config = dict(
    encoder_arch='vit',
    model='image VQ-VAE',
    dataset='procedural textures in two colours, tilted and lit',
    crop_scale_min=1,
    color_jitter=0.1,
    downsampling_factor=8,
    encoder_qk_norm=True,
    encoder_inner_norm=False,
    encoder_moe='top_k',
    encoder_num_experts=4,
    decoder_norm='groupnorm',
    muon_scale='match_rms_adamw',
    orthogonalizer='newton_schulz_5',
    decay_fraction=0.3,
    adamw_weight_decay_other_params=0.05,
)
Rows from block 8 of the encoder, named by matrix and row number. Rows with one number belong to one attention dimension. Each number is 200 + 20 x the weight over its row's rms, rounded and kept within 0 to 999. All counts start at 0. After the name is the row's rms in percent of the matrix's.
# v: attention value (encoder.blocks.8.attn.v.weight, 192x192), inputs 96-191
# proj: attention output (encoder.blocks.8.attn.proj.weight, 192x192, transposed), outputs 96-191
v.0,100,224,195,179,221,230,227,232,192,208,241,199,205,203,172,224,139,218,210,193,188,191,197,176,179,193,204,202,203,186,172,204,195,208,200,211,194,187,190,221,221,190,188,182,160,190,210,174,217,219,202,201,259,190,199,220,209,140,208,195,183,183,187,250,197,192,220,211,179,207,180,207,206,166,202,229,219,184,200,209,234,212,202,200,212,193,222,219,217,221,206,215,184,185,172,216,198
proj.0,102,194,199,180,197,161,194,194,185,185,188,211,200,216,223,191,230,212,187,195,213,226,201,231,202,214,184,172,204,202,225,218,151,159,207,212,217,171,206,171,200,190,219,199,194,204,194,165,204,196,194,179,157,231,224,166,177,228,190,192,238,220,218,225,198,200,183,221,224,213,217,220,175,239,218,194,181,214,183,174,182,180,218,209,201,201,166,184,160,178,208,182,214,194,216,168,205
v.1,104,265,192,212,201,180,202,221,197,220,191,194,199,176,179,225,217,229,187,237,186,206,197,189,195,192,202,250,188,245,215,164,196,212,199,188,204,196,221,208,209,179,203,166,169,183,193,185,191,207,194,199,234,171,245,208,186,186,216,204,213,196,216,231,189,196,196,246,193,199,191,215,201,224,179,205,200,198,211,175,187,205,200,188,190,190,211,205,191,184,163,207,172,208,215,184,219
proj.1,103,157,194,182,191,210,200,186,214,184,228,207,212,220,216,155,181,203,223,190,213,163,214,210,177,180,191,167,202,171,208,226,189,175,206,208,191,205,194,182,199,216,190,238,205,209,217,181,216,221,197,203,169,201,164,213,202,205,177,214,174,202,160,196,176,213,180,171,221,206,214,214,209,215,233,203,202,197,158,186,198,200,232,205,199,184,179,200,201,234,208,204,219,209,166,177,198
v.2,098,166,185,205,202,196,186,205,213,182,201,217,216,212,236,204,176,201,210,215,192,184,198,174,163,200,213,190,202,174,193,195,220,230,229,204,204,227,187,217,176,186,197,190,173,202,189,185,200,186,184,218,231,224,240,210,192,174,193,198,202,217,201,188,184,195,227,189,196,214,186,195,222,175,202,218,221,216,188,258,182,199,248,204,208,200,197,218,176,218,178,199,215,197,143,186,236
proj.2,104,209,215,197,212,204,218,213,172,234,194,170,190,239,194,205,190,199,195,209,223,243,227,218,230,197,210,201,194,247,207,196,159,171,171,187,214,175,214,158,205,195,206,201,191,200,206,205,216,197,203,191,186,208,205,201,189,201,198,197,211,193,199,180,236,201,188,217,192,210,219,202,160,222,187,175,134,192,204,158,243,215,176,197,193,199,195,214,189,195,191,212,201,180,193,206,202
v.3,089,215,219,183,206,219,235,206,180,202,193,193,193,202,190,213,196,223,196,219,243,194,209,204,195,228,221,162,206,185,180,183,183,183,166,203,168,187,202,211,203,206,190,222,211,200,173,206,189,189,222,215,240,186,177,202,170,207,192,227,210,190,208,194,198,230,206,185,193,166,204,204,216,187,199,199,193,227,195,196,247,199,176,213,184,231,177,198,200,184,251,177,181,189,258,203,172
proj.3,080,221,184,204,193,191,169,187,225,193,219,221,205,193,193,164,193,168,202,180,166,224,177,182,213,212,194,228,177,215,211,223,181,184,221,228,223,200,256,198,192,228,191,191,232,205,220,180,220,186,186,215,183,214,217,202,185,194,169,158,180,183,207,238,221,157,200,204,184,204,175,197,190,200,205,223,192,160,212,218,196,203,239,194,193,196,196,233,210,220,183,197,218,211,183,185,203
v.4,101,176,215,196,178,168,204,213,171,216,166,207,185,208,200,222,217,163,180,174,215,203,191,188,218,218,185,174,195,193,231,237,205,182,194,208,203,222,208,165,172,206,214,245,227,217,194,214,193,170,173,247,198,210,207,207,206,273,195,183,195,211,190,172,204,211,204,191,233,201,195,186,204,212,203,202,191,202,238,221,168,194,205,201,195,212,175,190,217,183,231,210,204,227,231,229,201
proj.4,090,208,200,229,230,223,174,198,229,189,195,210,210,159,202,156,185,197,207,209,175,168,212,188,200,224,245,233,220,220,185,163,224,215,196,225,172,199,194,226,227,203,181,158,197,187,193,178,207,205,194,172,193,158,157,191,188,197,168,204,210,168,187,188,219,206,222,217,194,209,172,225,202,180,188,208,218,176,248,220,210,227,193,198,228,166,213,208,191,202,171,192,192,165,194,190,209
v.5,113,188,223,217,208,188,197,206,193,196,232,181,211,214,191,196,231,218,203,183,211,194,176,211,226,190,215,166,199,179,196,213,192,176,193,191,213,172,186,198,172,202,215,199,210,219,191,215,205,210,185,210,209,196,177,181,195,170,199,224,193,190,211,221,191,191,190,207,258,234,205,192,207,146,203,187,192,210,198,216,143,231,209,218,197,169,217,222,207,167,204,185,198,211,201,199,207
proj.5,108,201,181,189,196,214,184,227,222,218,162,221,193,189,173,201,210,202,207,207,210,201,192,179,207,182,209,233,204,206,196,201,211,199,223,224,172,186,201,212,199,181,179,182,218,222,202,205,178,181,218,196,206,192,237,217,214,201,213,182,192,209,194,178,214,236,215,201,155,213,206,206,186,211,202,226,218,166,199,174,221,184,184,186,185,201,216,182,200,187,178,224,194,210,203,191,196
v.6,099,189,189,186,218,169,187,192,172,203,216,175,203,229,230,189,217,235,181,182,196,206,205,217,243,197,204,180,200,204,221,192,198,205,198,183,207,195,182,168,223,208,211,215,176,192,188,214,193,194,208,214,157,215,208,178,218,306,204,213,199,182,235,173,190,194,178,210,178,198,192,201,206,190,196,199,195,196,201,203,172,187,172,199,235,214,180,202,183,224,207,199,187,213,262,189,195
proj.6,108,203,230,221,168,212,199,161,219,179,185,214,182,163,181,168,215,169,198,220,203,200,237,172,203,215,210,239,244,191,160,197,220,193,184,227,197,222,216,241,155,207,188,198,241,226,179,200,192,194,189,213,211,168,140,191,208,184,155,191,194,208,175,206,200,200,205,196,219,194,174,188,225,194,209,196,192,185,220,204,204,229,192,184,217,168,217,188,215,211,225,201,212,196,175,183,177
v.7,106,171,203,213,185,210,207,211,224,180,208,180,187,189,164,168,224,204,194,185,219,212,200,247,190,198,197,247,215,192,184,189,205,199,220,191,157,202,201,204,207,219,231,188,196,207,196,175,184,204,232,197,167,185,215,184,191,197,185,165,200,196,199,198,191,185,200,194,172,219,209,191,191,210,203,209,191,168,225,178,258,169,184,203,169,220,216,205,209,213,214,240,208,167,165,234,176
proj.7,110,194,159,179,220,228,166,180,178,220,237,209,237,218,211,242,175,219,214,195,209,147,175,165,196,225,189,183,194,177,198,202,216,216,184,178,236,222,197,206,192,203,189,229,199,181,209,216,230,193,174,199,236,214,208,207,229,184,202,202,191,220,229,196,189,208,207,192,211,181,194,184,232,168,209,205,232,220,198,210,163,214,200,241,202,216,170,211,202,220,195,142,190,238,229,206,213
v.8,101,205,214,172,179,232,225,191,225,212,223,204,179,201,199,183,190,192,193,186,224,221,180,216,206,213,196,253,218,188,161,192,195,180,210,205,196,180,199,221,216,206,200,147,234,222,166,180,192,214,241,153,188,209,156,195,210,167,191,200,211,190,210,232,201,193,197,170,249,196,172,195,183,195,186,225,202,182,197,194,220,210,200,204,211,236,217,189,226,199,230,213,217,184,172,189,184
proj.8,100,202,166,189,194,165,187,215,190,189,232,161,222,223,173,236,231,229,195,207,192,176,182,186,184,202,196,155,176,170,213,230,211,227,214,173,187,209,188,193,200,182,202,225,155,192,215,205,223,184,165,222,224,217,267,216,226,199,208,199,186,222,200,188,174,222,205,204,180,162,227,201,218,204,237,180,200,223,220,206,203,175,219,230,201,205,164,195,185,177,180,169,186,233,237,196,192
v.9,102,194,213,183,204,205,211,221,173,207,201,218,200,220,212,202,224,181,198,196,171,198,178,172,219,143,189,171,197,180,190,192,230,202,204,196,188,182,188,181,203,184,183,182,220,192,190,233,184,200,174,210,224,178,205,191,193,253,211,206,202,163,191,239,202,214,195,237,195,222,215,208,198,210,206,168,226,228,209,168,206,202,202,192,170,187,216,195,189,205,186,228,188,166,184,214,199
proj.9,097,201,189,165,203,192,202,195,234,178,206,200,217,197,192,199,180,228,202,185,206,171,213,197,167,234,192,224,213,197,217,193,224,205,228,213,226,190,209,228,228,218,197,201,176,205,224,178,199,191,205,186,202,223,195,202,200,198,203,205,184,238,219,214,202,170,178,199,192,209,186,211,208,170,188,241,180,166,204,214,176,191,215,195,225,189,176,178,186,229,192,189,193,218,215,175,213
v.10,116,186,194,189,195,249,187,162,183,195,196,174,218,184,195,214,197,201,214,200,179,202,246,199,202,235,220,163,182,177,222,193,204,219,210,200,209,202,212,199,211,195,222,228,220,196,218,214,202,198,233,177,231,205,183,228,199,114,185,187,182,216,212,192,191,200,198,182,206,185,194,202,200,179,181,179,198,204,160,247,179,202,206,193,195,162,176,188,188,196,178,184,202,215,167,198,195
proj.10,131,202,216,218,221,159,223,240,202,205,178,221,178,203,216,214,194,244,167,206,224,212,172,204,200,161,167,201,210,224,184,220,179,180,177,191,181,198,181,208,173,209,181,172,206,196,189,197,185,226,219,216,174,192,239,182,203,219,240,206,209,174,199,185,204,211,224,215,194,205,223,192,199,199,221,197,195,207,209,161,224,209,179,188,179,226,257,207,195,176,224,180,190,172,221,210,198
v.11,096,262,207,215,222,191,191,201,184,210,199,200,189,228,202,220,213,167,194,215,188,212,163,212,195,170,162,196,202,215,211,216,214,183,169,235,188,202,194,188,198,194,184,204,231,222,168,188,211,189,180,191,201,186,222,172,186,235,191,221,208,202,195,190,195,206,208,193,195,188,223,197,204,227,212,220,202,201,217,195,209,201,177,196,210,183,182,191,178,197,169,166,209,196,228,216,226
proj.11,082,184,201,141,197,241,195,195,227,195,197,193,220,194,210,201,214,209,213,182,186,192,223,188,182,223,184,200,174,170,198,168,214,207,242,203,228,188,203,200,189,215,178,175,160,176,206,201,195,193,195,214,216,208,178,230,209,218,207,195,200,220,209,217,215,177,220,211,215,225,192,224,199,152,180,207,219,193,205,241,195,195,205,190,177,206,157,212,199,183,222,233,188,174,202,160,196
v.12,112,171,218,202,183,193,230,234,181,205,201,229,179,200,195,187,212,209,165,224,184,213,169,207,215,201,192,200,223,181,200,215,197,173,195,167,184,203,176,174,191,206,216,190,243,226,190,172,180,187,223,199,198,203,219,160,174,265,200,206,206,160,185,195,186,187,188,213,222,207,213,187,203,218,190,225,199,190,234,203,216,185,206,219,180,243,210,206,201,168,190,196,214,204,219,214,200
proj.12,121,202,185,183,208,213,184,173,235,181,240,185,226,184,161,189,207,166,229,184,195,180,224,183,208,222,251,220,215,191,204,183,215,235,197,225,195,200,225,216,180,196,199,224,174,169,205,221,215,204,169,205,203,209,189,224,229,172,186,177,184,218,200,182,224,215,204,198,175,179,162,191,224,182,195,193,193,183,218,221,204,193,184,205,216,171,193,200,203,235,201,194,187,212,196,181,188
v.13,091,232,196,190,204,205,207,240,229,200,175,188,208,224,173,230,176,199,209,210,158,218,195,176,153,197,197,239,187,208,191,183,230,227,176,206,163,207,199,228,175,177,228,159,209,208,186,172,201,193,193,212,222,203,246,196,198,234,193,202,174,198,206,182,199,202,216,209,182,184,185,206,167,206,197,210,212,179,193,202,214,201,211,187,194,203,205,213,184,213,202,182,205,142,170,214,216
proj.13,084,208,190,195,181,197,213,188,187,206,229,184,208,233,229,178,202,241,190,188,229,172,206,220,183,204,188,177,212,191,209,209,192,191,214,198,250,208,210,172,188,212,193,245,147,185,191,207,223,217,170,227,173,192,166,196,218,210,201,192,186,205,213,194,183,185,171,209,198,227,226,220,215,198,197,199,174,232,223,203,190,223,193,209,205,182,183,207,206,189,193,213,179,241,203,182,206
v.14,102,233,204,194,233,225,214,169,176,211,219,175,187,192,217,191,208,238,201,204,199,218,215,182,207,175,204,241,194,203,157,182,212,194,220,200,183,210,200,223,248,181,172,178,199,186,199,193,203,216,204,200,189,172,177,175,209,100,195,191,193,178,215,233,184,193,192,207,218,209,182,189,206,191,231,190,211,190,176,212,209,223,191,182,211,195,216,203,223,230,219,200,203,163,174,199,164
proj.14,095,182,165,170,188,192,216,219,208,198,220,192,214,245,176,222,177,212,216,181,203,174,183,236,165,219,188,178,175,180,221,230,172,178,188,192,226,183,202,178,167,229,211,197,198,207,211,216,207,182,209,178,221,220,253,198,197,213,210,197,216,227,222,218,203,201,197,184,197,196,222,205,200,214,214,203,183,202,199,204,189,166,211,212,206,224,176,225,169,176,194,196,225,216,223,221,233
v.15,100,232,200,206,205,241,205,196,217,189,208,203,184,194,177,207,207,218,204,214,211,201,202,208,199,174,203,201,181,204,166,176,224,203,199,211,181,179,219,226,215,189,184,179,181,195,208,210,201,203,191,215,200,204,182,175,159,170,171,204,192,176,217,226,193,209,209,208,192,199,238,198,224,198,225,151,193,224,155,195,215,234,188,184,192,182,223,192,197,173,179,224,179,179,235,205,181
proj.15,095,194,176,153,196,183,213,201,198,201,195,205,194,214,220,221,168,218,208,168,179,194,183,211,175,193,181,180,189,218,226,231,167,202,227,190,200,225,188,196,203,193,202,209,235,213,207,200,198,204,204,192,230,201,230,213,227,209,244,190,198,247,203,206,202,172,168,191,203,226,206,201,173,193,192,254,187,172,211,195,174,160,220,206,197,225,203,204,220,232,207,210,215,235,191,188,203
v.16,104,200,192,184,192,194,181,209,184,229,170,218,189,187,208,226,207,161,179,226,181,205,173,174,186,180,203,165,207,222,212,235,211,223,194,182,201,203,212,215,201,176,191,212,211,207,219,225,166,180,201,185,185,198,186,205,190,271,201,200,231,213,181,162,197,209,214,217,188,168,208,208,183,242,175,197,216,200,266,163,211,191,206,177,200,215,159,188,217,187,169,209,188,191,252,216,171
proj.16,103,205,197,210,220,230,169,178,205,183,201,193,211,207,211,172,220,195,221,184,194,178,187,197,179,201,209,209,189,188,212,146,210,199,254,187,187,214,180,191,218,225,187,188,195,196,194,166,233,180,180,196,203,207,171,196,189,178,156,209,182,175,187,212,211,196,208,202,198,206,202,205,212,157,178,218,227,182,190,261,175,182,210,195,203,184,252,222,206,203,206,232,193,203,169,202,216
v.17,103,184,191,209,201,194,212,179,209,201,231,170,217,217,187,216,169,226,221,186,211,201,225,182,186,225,232,215,202,228,218,191,207,227,200,213,241,217,193,190,169,202,191,230,146,224,198,196,215,202,192,190,189,207,226,225,203,196,177,206,185,199,214,168,186,180,199,189,197,202,203,205,223,197,195,240,206,176,233,231,178,205,195,215,217,182,196,211,201,211,192,180,189,223,157,206,168
proj.17,098,200,212,213,202,213,192,221,179,196,158,194,181,178,230,170,248,173,197,214,196,228,218,216,244,169,174,202,202,183,193,194,204,148,179,215,173,183,202,172,195,178,230,184,239,179,185,183,161,201,197,190,182,175,161,173,163,215,207,197,224,199,213,200,197,199,237,221,228,206,182,202,198,201,191,164,179,233,187,193,223,215,200,196,190,188,220,211,207,168,220,224,209,162,234,197,217
v.18,121,190,216,206,186,244,185,183,187,215,171,220,199,181,223,198,197,200,213,234,208,184,216,173,221,212,193,198,204,150,211,206,200,203,223,179,182,239,209,216,201,168,171,194,232,192,183,187,194,206,211,163,233,194,193,172,194,151,182,171,213,211,217,210,203,210,205,203,220,220,197,199,199,200,164,188,214,217,152,243,206,205,187,178,190,161,226,194,175,170,174,213,214,207,179,168,199
proj.18,121,201,193,198,220,174,240,224,212,210,219,206,218,223,215,212,184,210,191,180,183,214,190,239,174,162,201,183,198,231,198,208,193,197,194,185,208,166,192,179,183,225,191,185,158,220,231,217,207,203,202,240,182,218,256,221,206,205,208,221,178,184,176,190,220,183,202,201,193,190,199,213,186,193,227,209,160,200,242,159,228,167,200,204,181,234,201,221,193,220,187,198,198,183,205,232,214
v.19,100,188,205,200,185,191,201,206,198,197,180,229,190,197,175,220,208,191,190,196,203,204,191,157,217,202,223,167,181,200,201,211,196,227,204,194,224,225,198,203,198,188,199,200,166,214,216,212,174,187,180,234,183,229,231,192,165,310,201,202,186,200,199,164,215,205,211,207,134,183,201,210,212,227,187,218,226,202,259,161,227,182,192,179,196,194,158,209,207,189,216,214,192,178,201,214,201
proj.19,099,233,188,193,216,231,194,151,191,188,217,189,202,189,221,158,195,170,195,182,198,208,209,197,211,203,223,222,209,227,215,158,225,191,215,207,209,205,208,185,206,182,221,199,225,207,175,184,206,199,189,179,186,174,135,198,205,202,187,204,190,191,193,200,187,175,226,206,222,210,186,191,204,171,180,207,207,196,197,239,159,199,221,218,240,193,240,189,224,242,203,200,199,210,196,188,191
v.20,104,181,186,207,214,228,188,174,209,191,225,203,200,195,198,202,191,172,204,213,209,204,157,213,177,178,170,188,210,202,191,215,207,170,192,201,214,204,186,212,220,186,221,199,196,197,237,199,209,190,223,125,247,215,220,210,212,164,205,194,176,237,185,200,186,187,209,179,205,211,207,204,200,233,198,230,230,204,147,221,201,192,182,204,183,228,195,195,215,181,187,175,200,193,181,184,187
proj.20,103,205,204,164,182,171,228,194,204,208,203,197,211,203,209,228,212,243,201,187,195,194,206,220,210,199,193,195,191,186,197,205,193,221,186,180,151,194,183,183,178,246,197,214,185,208,148,209,205,182,205,238,204,212,241,206,195,230,217,184,214,207,204,183,203,226,206,218,182,200,211,218,198,195,214,156,178,228,201,170,208,195,193,208,191,208,177,200,168,175,225,203,176,200,219,202,205
v.21,097,208,198,161,195,237,196,184,202,209,197,207,204,223,222,216,157,234,216,207,166,176,249,169,195,205,227,210,219,177,191,218,215,211,196,183,203,187,178,214,198,186,150,188,203,202,216,207,221,224,176,161,216,195,155,237,240,174,187,196,205,196,197,225,215,205,202,212,191,195,206,208,170,187,168,185,208,199,150,220,188,237,202,197,223,152,216,199,215,199,207,203,186,190,178,202,149
proj.21,108,204,250,237,197,162,203,238,191,204,168,226,182,181,212,196,236,189,188,202,197,237,176,241,191,180,184,177,195,200,222,213,182,176,215,208,197,186,212,185,209,208,222,178,203,219,206,175,179,188,210,223,176,235,227,170,149,202,190,212,229,200,208,246,189,192,171,205,209,217,204,220,202,228,203,223,168,222,211,193,206,163,194,170,172,205,201,195,181,185,201,219,188,197,204,216,232
v.22,096,198,198,207,207,192,196,202,214,210,214,192,165,185,191,193,189,211,170,176,204,221,204,206,212,177,165,183,221,223,218,223,211,184,220,191,192,225,188,208,232,205,187,206,183,213,247,209,184,227,209,186,189,242,201,216,186,230,198,184,172,220,187,206,206,192,220,178,156,199,192,198,194,216,245,216,205,183,216,197,224,160,187,175,229,213,187,194,208,216,186,190,208,156,186,207,181
proj.22,084,225,216,171,200,222,186,171,185,221,197,216,221,200,212,235,198,184,186,225,175,207,208,175,177,237,207,198,185,182,170,194,211,207,177,195,213,217,170,226,190,202,208,210,219,201,152,203,234,195,150,197,208,199,185,176,251,215,189,222,246,199,205,228,186,216,183,209,227,185,225,211,219,176,202,186,229,204,188,213,170,202,196,229,208,219,214,214,222,187,237,190,210,212,198,198,217
v.23,089,188,207,161,229,201,204,195,198,177,219,199,200,201,178,215,193,206,208,206,201,222,239,190,170,240,201,227,198,186,170,209,208,188,199,208,186,246,179,216,195,206,192,211,222,217,214,205,216,206,211,186,171,199,192,221,223,122,213,208,213,205,194,185,204,189,201,181,214,195,211,197,186,178,250,195,177,222,168,203,183,212,196,218,189,175,172,195,215,232,231,183,216,178,153,213,176
proj.23,083,192,188,215,186,187,214,239,202,234,157,207,169,199,210,192,209,195,214,210,230,212,185,225,217,208,198,193,179,189,223,208,219,198,171,218,233,171,215,178,184,216,217,220,211,186,195,216,188,207,218,204,206,216,230,199,195,212,216,196,212,178,225,206,226,224,202,191,190,195,207,200,200,212,166,193,195,199,182,235,218,214,186,185,179,227,194,237,186,155,200,211,190,217,230,206,219
v.24,110,239,196,200,180,204,205,179,205,216,165,203,191,190,160,223,217,199,216,218,209,215,255,168,246,238,195,219,189,200,187,188,212,236,205,226,175,245,219,199,215,178,185,206,182,210,188,209,207,189,217,182,206,197,217,193,180,143,186,198,229,202,215,195,206,209,215,187,195,185,182,206,193,242,168,237,190,196,213,182,229,209,176,157,191,189,182,199,204,208,213,207,180,222,212,203,195
proj.24,122,178,185,185,221,182,193,236,180,213,232,219,212,207,273,175,195,196,198,180,217,170,180,197,150,182,182,179,192,209,231,225,213,164,208,198,215,197,183,191,195,230,200,181,191,209,223,190,222,221,206,207,194,207,229,214,216,206,188,200,177,169,198,213,176,184,204,198,192,191,233,194,204,166,230,208,191,211,192,229,198,189,197,248,176,216,188,216,199,195,182,180,209,174,215,197,219
v.25,086,197,210,218,181,191,186,190,182,182,203,195,174,218,190,218,216,177,176,197,236,182,212,192,195,213,187,183,187,224,187,212,197,198,192,196,195,218,210,215,203,197,220,214,217,201,190,206,180,153,201,196,202,243,189,171,148,200,181,196,202,210,212,163,176,215,213,185,167,203,185,175,213,233,200,211,226,207,217,194,208,181,202,162,176,234,193,199,224,208,194,191,200,234,243,210,221
proj.25,072,207,203,185,229,239,189,167,205,193,249,183,223,204,216,180,147,205,192,196,195,196,197,201,183,207,222,211,201,175,230,211,179,207,201,179,194,233,194,180,186,208,184,180,175,182,195,208,222,228,211,214,204,173,203,218,230,187,206,174,191,193,212,193,205,190,222,219,193,164,222,195,173,177,208,187,184,189,227,205,204,224,211,239,212,190,202,229,184,205,202,190,180,161,182,201,183
v.26,095,222,178,166,188,187,202,189,204,228,180,197,189,188,227,180,249,203,211,192,199,221,230,228,220,217,198,220,192,179,199,169,204,211,204,218,162,242,218,231,200,197,191,208,179,195,169,194,192,228,220,195,192,179,202,211,188,209,189,181,203,213,237,173,178,192,200,194,252,194,205,189,213,184,202,220,183,184,211,218,190,204,184,206,211,203,200,168,180,204,207,225,205,196,216,182,205
proj.26,090,174,201,202,180,205,176,232,221,216,216,210,211,207,194,206,210,183,224,188,160,175,228,153,214,200,185,178,205,177,178,214,198,190,183,196,223,185,204,183,203,203,177,195,215,193,219,198,251,176,159,235,224,192,212,185,206,199,189,238,217,220,169,201,195,173,249,178,193,184,205,208,213,191,228,180,214,195,217,185,213,193,222,217,219,171,214,215,204,200,178,183,227,202,181,225,235
v.27,098,223,208,205,196,176,221,202,201,187,221,189,186,217,178,186,197,235,192,162,188,216,231,217,195,211,197,236,194,186,179,200,187,192,199,209,167,224,176,187,225,203,212,201,212,239,225,208,202,210,206,195,189,193,193,177,182,122,195,201,193,200,209,199,175,178,208,190,190,214,178,187,196,201,211,231,182,168,230,233,183,224,214,184,234,222,206,185,211,201,209,176,217,206,185,242,199
proj.27,084,192,186,186,222,230,167,238,192,219,193,190,213,212,192,209,183,202,202,220,220,183,187,204,194,205,213,194,216,185,220,200,187,180,168,198,246,193,187,182,157,188,205,202,204,168,160,189,193,204,206,175,183,184,247,186,270,201,208,187,209,208,233,184,225,229,208,209,210,208,234,201,217,191,199,155,205,205,200,218,230,182,169,232,185,225,218,226,209,170,205,201,194,190,235,186,198
v.28,099,218,198,157,206,228,186,202,202,216,192,209,203,194,181,210,199,191,229,192,202,192,203,164,155,214,210,185,185,199,190,194,209,212,209,217,211,221,202,224,197,198,165,214,162,197,197,191,199,182,209,202,212,203,212,189,186,227,172,198,197,224,204,185,220,236,202,206,189,154,217,205,209,163,207,214,228,228,210,202,253,198,209,213,201,161,168,199,182,209,199,206,187,162,205,208,190
proj.28,094,233,197,195,231,190,207,198,188,195,173,215,174,229,251,222,178,190,165,182,175,225,216,220,211,203,179,185,191,238,210,197,190,177,242,207,209,198,219,178,194,183,211,181,205,222,204,197,227,206,181,216,213,234,178,209,190,204,202,225,207,196,198,249,197,158,229,218,223,231,194,198,201,205,200,215,190,190,190,199,179,193,195,193,192,229,205,202,221,214,194,200,207,214,202,183,232
v.29,100,215,209,179,209,201,204,220,197,220,201,206,219,203,223,201,228,231,199,226,187,194,174,205,224,220,226,201,210,193,189,199,194,207,187,184,215,155,194,203,174,214,190,197,191,187,188,178,208,184,182,207,178,200,170,214,225,272,207,214,219,173,204,195,197,207,194,222,245,164,218,211,204,185,186,187,197,189,184,193,215,237,186,236,199,200,184,213,195,197,239,208,177,186,254,186,193
proj.29,112,207,207,214,166,192,210,174,219,185,189,212,167,186,180,165,204,148,214,189,192,209,204,203,196,183,224,213,192,211,207,211,197,201,219,235,188,221,254,218,215,214,199,198,219,234,209,185,221,180,205,205,216,224,198,202,154,174,171,184,175,204,189,231,188,185,172,171,178,225,154,195,199,214,196,233,200,197,179,206,208,183,200,185,207,181,181,182,208,215,183,233,214,222,185,185,192
v.30,103,208,213,211,229,183,219,177,213,226,199,201,198,197,207,194,180,202,197,163,233,193,193,181,221,171,224,199,202,226,186,172,185,192,202,201,193,160,212,191,214,202,170,195,195,198,182,232,195,238,174,209,208,176,195,220,224,149,231,220,223,177,199,242,226,203,191,210,198,240,186,208,184,177,191,179,186,222,173,158,191,204,188,200,216,218,224,191,219,190,264,202,189,202,193,182,161
proj.30,093,189,192,228,169,161,198,220,185,181,212,211,217,182,192,207,225,219,207,222,206,203,183,225,202,227,192,206,189,178,210,230,215,207,189,191,214,191,191,209,231,185,227,211,200,225,229,162,157,186,235,164,186,182,218,181,177,227,165,180,188,200,212,205,182,194,158,189,194,178,210,203,198,256,219,209,189,193,203,208,181,185,234,177,192,190,189,192,203,198,151,181,219,211,195,225,192
v.31,119,226,188,169,199,260,206,206,189,195,212,208,202,204,174,211,206,217,185,205,176,207,205,194,159,193,223,192,182,198,214,194,187,216,200,196,210,200,183,208,217,193,189,189,185,196,207,186,190,190,197,221,182,202,217,209,191,283,184,182,192,183,214,168,188,204,195,226,164,184,204,197,215,220,218,193,214,195,225,179,237,205,211,223,182,182,202,195,182,219,163,219,193,177,214,222,210
proj.31,130,191,187,202,198,187,192,188,185,192,193,187,179,202,196,196,161,192,194,190,207,199,216,206,198,233,175,197,211,189,186,187,187,182,221,196,211,212,249,215,175,193,214,195,215,188,195,208,209,200,168,208,200,220,158,176,214,194,197,236,201,216,200,230,202,196,215,186,256,197,188,195,199,168,204,215,196,184,208,230,171,201,187,186,231,205,192,179,238,223,232,183,217,225,189,165,206
v.32,099,198,218,171,216,226,176,200,201,197,190,200,174,193,202,198,222,182,207,179,208,208,224,189,188,199,211,208,196,206,180,190,217,196,170,193,194,220,212,200,199,175,200,188,241,190,198,225,204,200,207,249,227,173,141,185,185,143,218,216,193,214,198,211,190,180,209,174,188,193,154,212,198,183,233,160,236,211,205,220,194,192,213,159,203,201,204,196,228,176,234,179,193,205,194,199,207
proj.32,095,199,218,197,199,182,199,220,217,210,219,195,184,224,215,202,179,237,208,225,197,194,191,199,171,162,197,179,169,196,220,216,229,231,230,245,207,190,180,172,190,228,202,216,187,210,199,211,203,199,224,198,180,191,245,213,224,218,203,186,208,209,205,182,211,245,224,214,190,171,218,217,200,193,161,214,167,205,219,178,182,209,223,230,164,166,216,205,182,171,195,223,183,192,199,203,191
v.33,094,197,171,172,214,167,218,209,181,187,222,202,180,234,201,227,183,205,172,184,212,226,213,198,186,185,181,188,197,226,198,213,220,197,207,193,204,238,183,181,238,196,206,233,157,205,230,240,197,191,176,225,208,216,197,197,204,264,204,215,191,212,209,186,188,201,194,187,160,199,198,203,215,203,245,206,228,198,195,236,184,208,196,167,202,235,165,187,209,205,221,201,192,239,227,205,187
proj.33,105,187,212,186,190,217,182,197,218,212,166,217,195,173,232,190,195,209,195,208,193,174,236,181,203,223,204,210,218,196,183,202,215,182,185,211,170,214,213,207,177,220,211,206,251,193,143,169,190,211,189,194,208,160,176,164,225,204,166,186,222,206,214,198,217,208,195,235,236,207,195,214,204,163,201,179,153,175,212,233,195,222,217,210,229,171,229,207,213,186,210,207,202,180,199,164,204
v.34,098,197,180,159,204,221,207,181,194,182,208,197,209,191,217,204,180,192,204,202,172,208,223,210,172,209,190,186,182,207,170,200,208,204,206,225,210,204,182,223,190,202,194,230,182,213,240,216,209,168,224,149,211,216,165,215,179,100,176,217,178,219,192,187,178,215,213,182,236,154,231,195,222,210,211,213,198,218,183,205,207,240,214,196,186,188,187,182,228,225,186,212,201,190,227,196,202
proj.34,105,203,206,200,200,185,183,228,194,209,166,179,171,202,194,211,218,206,195,175,204,229,197,200,202,191,176,187,187,200,234,219,164,196,200,198,190,203,210,174,233,205,205,168,237,174,182,204,227,210,209,208,208,223,249,188,193,195,241,182,253,199,217,212,216,185,200,206,173,205,228,192,184,210,201,186,185,202,176,199,230,181,197,207,193,214,214,220,183,169,205,209,209,201,206,212,220